python train.py --arch="unet" --model="spectrogram enhancement model" --dataset="telephone keypad tones over noise or synthetic speech" --train_examples=39062 --noise_aug=0.002 --n_mels=64 --hop_length=160 --input="log_mel" --win_length=512 --task="enhancement" --loss="l1" --norm="batchnorm" --activation="relu" --pixel_unshuffle=2 --widths=[64, 128, 128] --blocks_per_level=2 --block="plain" --attention=false --upsampling="transposed_conv" --init="torch_default" --optimizer="soap" --beta2=0.99 --lr=0.0027 --beta1=0.95 --shampoo_beta=0.99 --eps=1e-08 --precondition_frequency=32 --max_precond_dim=1024 --merge_dims=false --one_sided=true --adamw_lr_other_params=0.00085 --steps=9600 --batch_size=256 --epochs=62.9 --lr_schedule="poly" --final_lr_fraction=0 --warmup_steps=1920 --weight_decay=0.1 --adamw_weight_decay_other_params=0.05
Rows from block 3 of a small spectrogram enhancement model, named by matrix and row number. Each number is 500 + 40 x the weight over its row's rms, rounded and kept within 0 to 999. All counts start at 0. Numbers have three digits each. After the name is the row's rms in percent of the matrix's.
After each channel's rows are labels from the 100 clips, of 14848, where the channel reaches its highest value: "responds to" is what is common among them. Only what is clearly more common there than usual is listed. The data: telephone keypad tones over noise or synthetic speech.
# conv: 3x3 conv (model.enc.1.1.conv.weight, 128x128x3x3, each kernel summed), inputs 0-63

conv.55 145:509496491521497532517466497489506426539515471497451506492504569491594547489529502519451509520557491430517511519494490478484513485463544448533473496488495464538489520501436500513501464535480464
responds to: reverberation; mains hum

conv.101 111:512563494499506467452482512534563571491448459483470453553463467439503472462545559474522526500523478524497543515535499479386488455558466497445428574493515516438490519438534477455534525528507464
responds to: rumble

conv.57 085:562501541505582504552512513505436539472464512463522518447506532470527480520391465556455492491486524480590476516540508580566543540495499493483494532546422498525515519475503531489562529477502485
responds to: clipping

conv.30 088:464478513554498518472473495483488449508473469570464538523489439465473458505515509454515543492594426504458498486464499413526456506527506661517502542497502538425473541569604488558561478423573534
responds to: speech; mains hum

conv.125 100:476582497505510480523513488421511495613545563566467536495473523506431506507493488513453490541526428521454470477538520472513468443472597458557554504539525457502541508467496485545529498499506591
responds to: number of keys: 1

conv.117 121:638477491518471491468483485495509493502498467521520498515560456513527514492535570467594477498544481482450522570500483525501453519504479604514496502453547538492503490565585504483494515538520547
responds to: number of keys: 1

conv.119 088:514517465448486478498477488466475556527499481521448548528475477484450451478528508476469510521506503459553555494554472493543444560515446598454477455446439497504572497523493503539502541438511512
responds to: speech

conv.8 097:505462495413518425509498498431483440520500474537493472554494538467507400472496474515406522547501489471525515502515495551471504467504474446523496443506458495571576503450407459526474482414516560
responds to: clipping; rumble

conv.23 103:479474489474470472475499495477588462417506454469447539574513493427484472467466515440493467425443483482431485515510450416447447458512445529526452526479477512482501473529498447429412548517511505
responds to: muffled (low-pass)

conv.77 076:485473518432536531509560484485459445531523559570526446432568527509506468558510461529414436579536504424467451489481534503472439561414473431481585465499490494567490467490405514480483463495417483
responds to: thin (high-pass); pink noise; white noise

conv.98 114:498429482610478513477443531474478483489457495499541466530463531529521565530510409449431502454546566525512507479496475587477464456468501477489541470483419476467519484523573451491534502546500493
responds to: clipping

conv.15 101:614535455507455535457504426494495498392497486495452565505486447448498493506482498422481441468501475451508457536470466438462532462465506483491483516455533515405503475437444487495462436487463486
responds to: number of keys: 1

conv.63 095:517464523426517452510460498518519490463557449496513502522471567434516489438490502531462515494482526478512500505460441504453491462537458430521433574529453495478476462472427466511453499446461456
responds to: reverberation; rumble; muffled (low-pass)

conv.100 125:519528516452508610521576506492518442467507424562505499528432499449487496616497488490517470421560511520476455505472556483514445564456507517501569470511479468492526532505453594496474463487476484
responds to: white noise; clipping

conv.40 085:457451505471514464499433496471533488501515504491532537467482534557502522480525402493507511486417521461512469484486415473521431437536504479525489492486436506522468510471428456506513540535451451
responds to: clipping

conv.115 078:488464437501491527466501439536450538438458488512492447450493437518426489532491491476507492520486462506462443403497515492495549454469469528481521536453451501493537515544518539559528398536486450
responds to: speech; mains hum; clipping

conv.38 101:507529508489494541487554462523483480505492499452433528546503501425482525515493437511541493529466555436510512435444487430538407471528560480485461418441452446580632490527531548517529519414526492
responds to: speech

conv.46 113:508591478533502513476529487498482508476502408467506423480468493495460433467511492471596437485476458553472471519473477508484503445441402580454419468536464449495507496552553488461500472528512467
responds to: rumble

conv.92 106:568520505534503455491425453580484442513430463514407465485492440543471459461459472526549500510528487518493482512465470510489537501547554451462469574481510524479521471562444425425483493513488477
responds to: number of keys: 1

conv.84 106:488485436471475528473515462483522419511555468462463484504456528481530518493497496499420478474491488461440447462450433492436491507460475459528489469441501462563501451456417493501513445560466490
responds to: quiet level; number of keys: 1

conv.59 106:476499513427525504508518524508486474496497520507497510494465460449431500489507423507391487473497490504514491502459508466471451530522460399407481461515455519519493487447421499384479505447451487
responds to: mains hum

conv.88 104:435504539548481518515546504464506539592538498454507500520525458552474534526535502492562488501549498475484515497592566429464580509514542513519559511485539465491414504565500540519533476525454528
responds to: clipping

conv.95 081:470432455488476515474519440475487471488490508474481531475577473524500500506487418526474480538493525432502450456510590507536510485495500450465495442451557484558484465498416529478486444480452462
responds to: thin (high-pass)

conv.18 093:480473532426472546492532520465500569476582414495491491510462592530530515481547504531490544465471540439498413499433551513477530533481486475509493481493467487495482463507478515466471505505446464
responds to: mains hum

conv.71 119:434544508526463458523492534508562521543526461537502490521450477434509518418517574474497527500559446570480480516528462485426459485526476584506455546534501491501535533506641453514560549551546531
responds to: speech; mains hum

conv.10 096:582540460576489489485514490511438473455520490410433469437432457525469453494465464439480543473482457522484512528532558521575520455514518469455476470463528513441429506504539481461464430516534468
responds to: number of keys: 1

conv.122 120:481476503445509478487495502510473490468517461597506541472528416450417509471492475420487479480571450487427487494487497465440446481478461539490469463499520498424524486520517470476554475462463539
responds to: number of keys: 1

conv.17 081:477492438464467517432499437519471456503481452490510476453479435534462520512476534508443481467486418487443510420476480499487506478514466565498484517425451478500457484459507496545509461519489493
responds to: speech

conv.116 091:462507500448522463526509501516456476512527494511575519412461408456392529437522469455441478506520438478492475488519515420457432480506503437466482480518454515459459465427419500435561478522410528
responds to: number of keys: 1

conv.104 091:491525522523489482478496470536493544500549452499476461565474534498472438516485549505508442456486493534469435440530528546524523472530479574475509553498541482483520445497570529549474505445566492
responds to: speech

conv.83 092:464527526582430536500485512473559601506514471475507515544407487562479473547506519451456501457601442522440527498534493501454481517495480451537484540528527493483419480463537524540438481471539512
responds to: thin (high-pass)

conv.21 109:510560482526489481473464506482513529450491537534458441522453505529478470547489468507465516524477471506518526469442494480543497436561470473445528510506524466442448449464409497436475464433454495
responds to: thin (high-pass)

conv.86 114:452480512486540516503508503627413518464518483483488480440499543493471464460503508466543600462512517502503551495425452486511494440606454585488451546499502460456484430512562427522582497446528503
responds to: clipping; rumble

conv.36 098:530485433503495474510472504510463521511505492499510483467470532517517531510572434492477465495441503442510469482511534505513519452451479549491515515463469481509539487500473500493507400612474435
responds to: rumble

conv.111 074:448472411486480510465504419539454542455450451498450461461488519532464481522454472507481483505461462488480478391451531527456470473498441507483492535436471483520520496450520489487502432525477474
responds to: white noise; clipping

conv.123 109:458478425567525509493492464562428462454475485459494454491471506536529527526490466513494507465415539479585498462465452569518504423503486471463505477458454472422532531514434456485529487523449473
responds to: speech